python train.py --image_size=64 --encoder_widths=[64, 112, 192] --text_encoder_norm="rmsnorm" --text_encoder_activation="gelu" --text_encoder_head_dim=16 --text_encoder_kv_group_size=2 --init="kaiming_normal" --nesterov=true --steps=18600
Rows from block 8 of the text encoder of a small contrastive image-text model, named by matrix and row number. Rows with one number belong to one neuron. Each number is 50 + 10 x the weight over its row's rms, rounded and kept within 0 to 99. All counts start at 0.
After each neuron's rows are labels from the 100 texts, of 14848, where the neuron reaches its highest value: "tokens" is the input token at the peak. Only what is clearly more common there than usual is listed. The data: small charts drawn from random numbers.
# fc1: MLP up (text_encoder.blocks.8.mlp.fc1.weight, 768x384), inputs 256-383
# fc2: MLP down (text_encoder.blocks.8.mlp.fc2.weight, 384x768, transposed), outputs 256-383

fc1.250:42 40 49 54 39 53 58 60 44 34 61 55 65 31 41 46 49 50 40 45 49 44 43 64 52 60 58 39 41 61 75 57 54 56 53 38 38 41 53 13 50 61 49 39 42 40 44 45 49 47 56 51 37 55 54 29 55 52 33 43 53 57 63 64 45 34 42 42 65 54 65 55 30 47 52 49 64 44 55 53 41 67 44 36 47 51 62 28 31 47 43 38 48 65 51 54 51 55 44 55 51 43 33 47 47 55 57 53 59 45 60 50 33 67 62 35 54 51 54 42 67 48 59 35 63 37 71 28
fc2.250:40 50 75 53 47 42 56 61 50 38 34 56 64 28 48 62 31 44 44 45 53 48 52 53 70 51 54 38 41 60 64 48 45 43 34 36 42 39 49 41 59 56 48 48 39 57 37 52 46 37 52 50 48 54 43 59 50 56 41 38 56 57 58 63 31 22 41 45 47 66 63 45 33 49 58 47 41 36 45 50 41 56 30 44 57 55 53 41 52 49 52 42 66 59 70 58 55 48 46 60 51 47 26 55 49 46 50 29 58 45 57 44 33 67 37 38 53 73 50 52 71 54 62 38 58 45 65 46
tokens: "flat"

fc1.368:47 52 35 43 49 38 63 51 47 46 65 51 52 32 29 55 32 54 44 46 59 42 36 53 37 43 37 40 44 53 39 50 52 56 62 60 60 50 51 58 52 50 63 60 41 45 44 66 55 46 44 30 53 55 48 43 44 46 56 40 41 62 67 61 49 47 26 53 57 51 51 55 37 57 51 29 57 39 53 48 54 63 42 54 45 53 22 45 50 65 48 44 35 46 57 66 62 55 21 36 46 41 42 43 44 51 54 38 45 46 53 57 47 59 69 48 42 64 56 60 70 52 52 40 32 45 51 40
fc2.368:52 60 61 45 55 41 54 41 66 47 60 51 43 27 37 66 35 60 42 49 63 46 55 54 46 52 55 36 46 41 38 38 66 48 52 59 58 59 46 63 70 51 55 66 49 50 37 62 46 47 36 38 46 58 36 42 40 50 48 38 41 73 81 68 41 44 42 48 46 53 52 48 40 63 44 46 46 40 56 34 57 63 37 49 57 35 38 41 47 46 44 60 35 57 60 70 66 51 32 42 62 47 42 47 37 49 52 55 42 31 49 52 47 61 56 58 41 80 64 48 54 52 45 44 46 47 34 62
tokens: "flat"

fc1.563:56 35 37 58 55 42 57 54 38 74 66 62 64 45 49 50 57 46 47 54 59 65 32 55 50 56 41 41 38 54 38 44 49 33 39 35 58 49 40 39 44 42 53 54 38 51 39 49 49 30 53 46 38 41 36 55 47 42 63 39 51 58 49 41 71 51 41 59 50 52 59 47 60 56 48 60 62 25 47 55 58 48 64 48 43 53 55 46 54 58 50 57 56 55 55 48 38 48 41 48 48 51 35 45 55 54 41 45 43 55 69 61 33 46 60 49 42 38 45 62 46 50 53 47 41 48 51 43
fc2.563:46 44 48 46 59 48 50 50 47 59 58 61 63 49 51 65 55 51 52 38 61 53 43 44 46 56 45 37 47 43 37 26 63 46 52 50 41 46 48 44 51 33 61 56 47 58 34 49 46 34 49 38 55 48 54 36 44 50 63 45 54 49 52 49 62 42 44 48 42 58 50 43 66 66 52 63 69 43 59 45 48 51 33 49 50 49 44 49 54 47 58 51 58 43 51 42 40 63 40 43 53 52 38 36 72 56 48 57 48 32 53 58 53 38 57 55 39 53 35 58 56 52 45 57 29 60 38 49
tokens: "theme"

fc1.714:64 38 48 48 35 36 51 49 37 57 62 78 60 54 19 53 58 40 52 56 46 45 61 50 56 61 50 40 46 48 42 23 59 49 57 61 44 57 37 46 43 63 67 54 48 65 37 53 36 62 56 50 60 51 60 63 41 34 43 48 43 46 44 37 44 74 57 50 55 40 57 41 49 53 52 43 50 35 39 55 57 44 49 48 32 53 54 60 45 52 64 37 33 43 62 64 59 62 43 72 52 39 28 56 45 53 44 63 34 33 57 42 46 50 49 49 64 38 39 49 54 54 48 42 66 52 34 35
fc2.714:74 51 65 53 39 43 57 53 35 48 44 58 54 45 39 58 47 37 45 51 49 58 59 49 43 51 43 36 44 51 41 38 65 59 46 64 47 51 47 59 44 59 48 56 45 67 36 58 42 60 59 34 61 53 46 56 46 30 53 54 49 51 41 48 44 65 55 62 49 46 63 44 49 54 63 42 35 40 32 50 52 47 48 56 50 62 55 73 51 47 71 47 54 39 63 59 51 55 49 61 53 37 24 60 61 49 34 49 29 35 47 39 33 63 40 41 65 50 48 43 60 52 42 48 53 50 50 53
tokens: "flat"

fc1.284:41 42 40 50 54 60 32 40 50 44 46 37 41 43 52 49 69 42 41 51 59 45 59 57 55 43 43 56 70 40 48 47 39 56 28 48 53 54 66 50 57 63 51 41 42 46 48 45 53 55 35 49 46 56 52 30 39 54 46 50 42 48 59 57 40 32 60 41 49 40 33 45 56 41 57 43 55 42 54 49 53 55 43 47 58 41 49 47 55 41 45 59 33 50 53 57 47 56 23 57 34 55 51 51 39 27 53 50 41 50 45 50 42 31 38 48 47 39 63 52 45 61 50 36 69 63 37 62
fc2.284:45 48 39 54 59 59 45 51 50 36 52 41 42 40 67 58 60 59 46 45 66 46 54 50 32 40 53 57 70 39 38 45 56 54 42 46 51 70 61 63 57 55 49 44 35 43 42 49 54 47 49 44 41 44 47 33 42 53 46 47 43 55 44 53 59 35 34 36 51 42 47 56 55 43 40 58 51 44 50 51 49 56 42 57 51 48 53 63 53 61 40 71 35 40 44 43 51 62 24 45 37 45 58 57 48 34 47 56 37 56 43 51 46 37 42 61 43 58 61 58 55 59 53 40 66 61 35 45
tokens: "dark"; "flat"

fc1.329:65 61 56 44 70 48 41 43 43 65 39 43 37 68 39 51 45 67 57 44 54 47 59 44 59 47 23 37 43 54 41 53 60 48 59 51 49 42 50 39 64 35 61 59 59 50 52 51 44 49 57 47 62 58 42 70 53 56 51 48 42 47 56 39 44 42 67 51 57 51 54 55 60 48 58 39 56 40 36 45 45 39 47 48 40 33 34 62 44 49 46 51 38 41 39 32 45 49 72 70 46 54 59 58 59 43 60 68 46 53 43 26 67 49 55 42 60 53 50 60 51 51 47 35 57 53 63 56
fc2.329:58 57 53 41 56 49 49 41 47 60 46 37 43 60 54 59 42 83 42 49 47 46 64 37 61 54 39 46 43 45 40 69 49 51 57 59 51 48 45 41 47 36 46 59 60 52 43 57 51 57 55 45 66 53 48 69 48 60 44 36 35 53 55 41 37 53 62 56 51 44 40 65 51 46 35 50 65 41 23 52 43 47 40 60 29 43 49 54 28 47 46 51 32 42 51 42 49 50 57 70 57 56 63 51 71 31 52 65 45 47 49 34 58 51 45 52 48 60 53 53 41 42 47 42 48 65 61 50
tokens: "theme"; "middle"

fc1.320:47 45 39 30 36 58 40 49 64 47 54 64 60 54 56 49 45 46 59 50 47 52 45 36 62 51 52 49 48 65 56 74 31 59 38 43 35 52 25 50 44 71 61 43 42 57 51 54 34 58 53 51 58 48 41 37 47 50 56 43 63 28 41 60 51 47 56 44 62 68 50 38 47 60 62 28 45 55 48 45 50 44 58 50 66 39 46 37 65 54 35 38 64 67 42 42 47 54 38 41 51 55 57 36 38 55 43 37 43 49 61 54 33 44 33 57 46 28 60 46 47 34 51 51 72 56 47 50
fc2.320:37 48 38 41 49 57 38 42 60 65 68 54 49 44 49 49 51 47 56 50 46 49 38 36 69 60 54 51 57 71 57 67 26 60 40 41 36 63 33 53 52 52 60 52 50 47 52 49 26 51 61 46 58 57 45 45 53 50 48 53 56 48 42 47 55 54 49 54 53 62 46 39 45 66 51 31 58 46 41 45 57 43 48 75 45 49 66 29 51 59 44 32 48 57 59 47 59 39 38 33 52 46 54 33 53 38 39 47 40 48 71 43 33 40 31 59 34 49 47 43 43 37 57 41 81 59 49 56
tokens: "theme"; "<end>"

fc1.435:39 44 61 53 45 45 43 65 40 51 66 42 67 27 60 59 25 64 44 39 45 57 56 41 44 52 29 41 50 50 67 62 27 34 55 51 41 47 54 37 48 68 51 41 36 55 47 56 39 43 36 56 51 65 52 48 56 38 40 45 74 66 48 32 31 42 48 45 58 45 50 45 51 41 41 60 49 31 54 49 47 35 65 47 45 55 40 53 45 58 37 55 57 44 49 49 39 35 41 52 53 46 59 46 57 67 38 45 52 48 39 40 55 49 50 27 44 60 47 42 55 55 54 48 48 48 66 41
fc2.435:60 54 52 47 61 53 64 46 59 45 40 57 41 69 35 40 71 35 55 61 60 50 41 54 53 47 61 57 41 48 35 48 66 60 42 42 52 56 40 56 46 37 54 60 65 41 50 54 51 43 61 44 49 46 51 46 41 61 58 59 18 42 45 66 59 53 56 47 53 63 59 59 61 51 51 47 58 51 47 54 49 69 34 48 52 48 52 47 43 42 64 55 47 53 47 51 54 66 67 37 53 50 46 54 51 32 70 51 49 54 55 61 46 45 49 66 69 48 56 51 35 55 52 49 55 54 36 63
tokens: "flat"

fc1.153:61 63 47 36 54 37 65 51 57 34 29 46 38 40 52 47 60 56 42 37 55 49 75 44 51 41 67 53 53 33 40 46 68 45 56 53 67 36 52 45 52 50 43 68 55 40 35 52 46 59 51 52 47 53 57 69 54 47 61 62 61 70 44 45 36 38 38 47 73 58 53 65 59 46 57 45 48 37 36 52 44 52 43 33 42 53 52 47 36 51 53 38 42 41 49 61 61 59 76 51 42 55 47 64 49 37 60 49 55 55 54 69 54 49 56 30 59 54 58 63 58 54 56 48 36 48 52 53
fc2.153:52 50 66 64 49 59 41 52 44 66 65 48 52 40 49 49 37 38 58 60 46 51 41 51 46 55 38 39 53 61 46 56 48 53 45 51 30 53 31 57 56 64 61 42 46 55 62 56 57 50 53 53 63 38 43 40 50 55 36 49 34 24 54 51 68 65 63 49 27 54 51 38 40 50 52 59 47 56 53 43 59 37 59 58 53 38 53 66 61 46 49 54 62 56 43 32 43 40 42 52 62 57 57 51 50 66 31 48 38 38 45 34 47 52 36 74 49 45 45 36 43 37 39 48 60 53 40 63
tokens: "theme"

fc1.709:69 59 39 37 51 59 62 60 53 19 43 43 43 20 57 52 53 41 60 45 59 49 61 41 45 36 82 51 42 48 42 48 46 52 54 30 47 48 56 53 56 51 50 48 56 51 49 45 43 51 41 50 51 28 49 51 45 63 49 57 54 42 45 60 40 33 51 53 53 46 38 52 54 44 59 57 56 67 50 53 49 54 60 31 56 52 47 63 43 36 48 58 81 47 54 45 49 64 80 49 33 39 57 61 49 72 55 44 40 66 51 59 49 42 27 40 50 52 46 44 46 61 42 55 53 27 55 48
fc2.709:57 46 49 39 62 56 57 56 57 43 65 51 41 20 39 51 51 56 60 45 51 31 56 51 51 49 58 67 46 50 47 49 35 44 45 52 73 46 61 43 57 55 57 43 54 49 54 50 41 54 40 31 38 57 42 55 41 56 50 56 59 48 54 60 50 49 48 60 43 46 29 50 51 48 33 43 59 49 49 66 53 53 56 36 44 48 36 47 48 47 50 54 61 57 58 38 51 63 68 43 53 38 64 54 42 60 60 46 44 59 51 56 51 43 39 39 39 64 48 38 47 56 47 62 43 44 55 43
tokens: "theme"; "rising"

fc1.454:34 46 45 50 50 52 39 55 49 48 38 63 59 33 55 53 73 61 50 56 47 52 55 39 45 63 45 54 68 30 27 36 39 51 37 55 32 56 50 64 54 42 44 49 48 57 37 40 57 30 58 41 43 49 49 40 39 58 50 62 57 70 53 46 62 60 60 47 46 59 40 36 64 56 45 58 43 50 40 51 57 33 43 50 43 46 47 34 42 66 51 43 42 33 52 67 52 32 36 69 24 45 46 56 62 57 63 48 43 40 55 57 55 57 52 52 39 44 53 53 55 58 54 55 57 56 58 46
fc2.454:46 57 42 43 34 35 32 58 49 49 37 56 66 24 66 36 56 66 52 56 46 31 46 38 41 63 39 55 57 48 49 29 50 53 52 53 29 41 47 75 52 57 52 56 37 51 37 37 47 41 64 53 47 57 45 31 39 48 60 47 61 70 50 40 54 62 57 41 52 56 49 38 62 59 47 57 52 53 36 45 51 46 45 34 51 42 34 34 44 55 50 37 40 52 26 53 43 49 40 83 30 42 46 42 45 71 68 58 55 47 39 52 56 73 43 59 45 29 57 73 59 49 55 45 55 62 65 59
tokens: "<end>"; ","

fc1.656:45 35 49 41 35 20 41 42 54 59 72 51 65 31 34 30 49 68 45 37 49 46 39 40 31 64 52 54 44 56 49 47 37 45 80 29 54 46 40 55 52 59 51 36 52 52 56 45 45 66 59 60 64 56 62 59 51 43 39 51 47 71 49 55 44 52 43 67 53 50 40 50 60 58 52 39 60 45 50 54 52 37 64 47 45 47 47 30 51 63 50 45 34 59 54 47 42 58 52 55 45 51 55 37 47 70 67 61 59 45 45 55 54 49 57 40 45 61 55 49 55 51 37 51 57 54 41 39
fc2.656:60 74 57 55 61 78 56 58 53 39 37 51 41 55 36 57 62 46 61 55 66 59 58 61 69 36 58 48 60 53 63 39 75 64 21 67 41 47 56 50 50 41 42 58 51 44 44 52 57 39 33 43 40 40 57 52 45 60 51 49 42 32 45 48 43 49 50 33 45 43 64 50 51 33 50 59 42 40 43 55 46 61 33 47 52 57 54 55 45 36 53 57 58 55 49 52 57 52 49 47 47 49 33 76 48 29 36 41 52 65 50 45 46 52 48 66 60 40 59 53 53 41 66 57 45 47 52 56
tokens: "dark"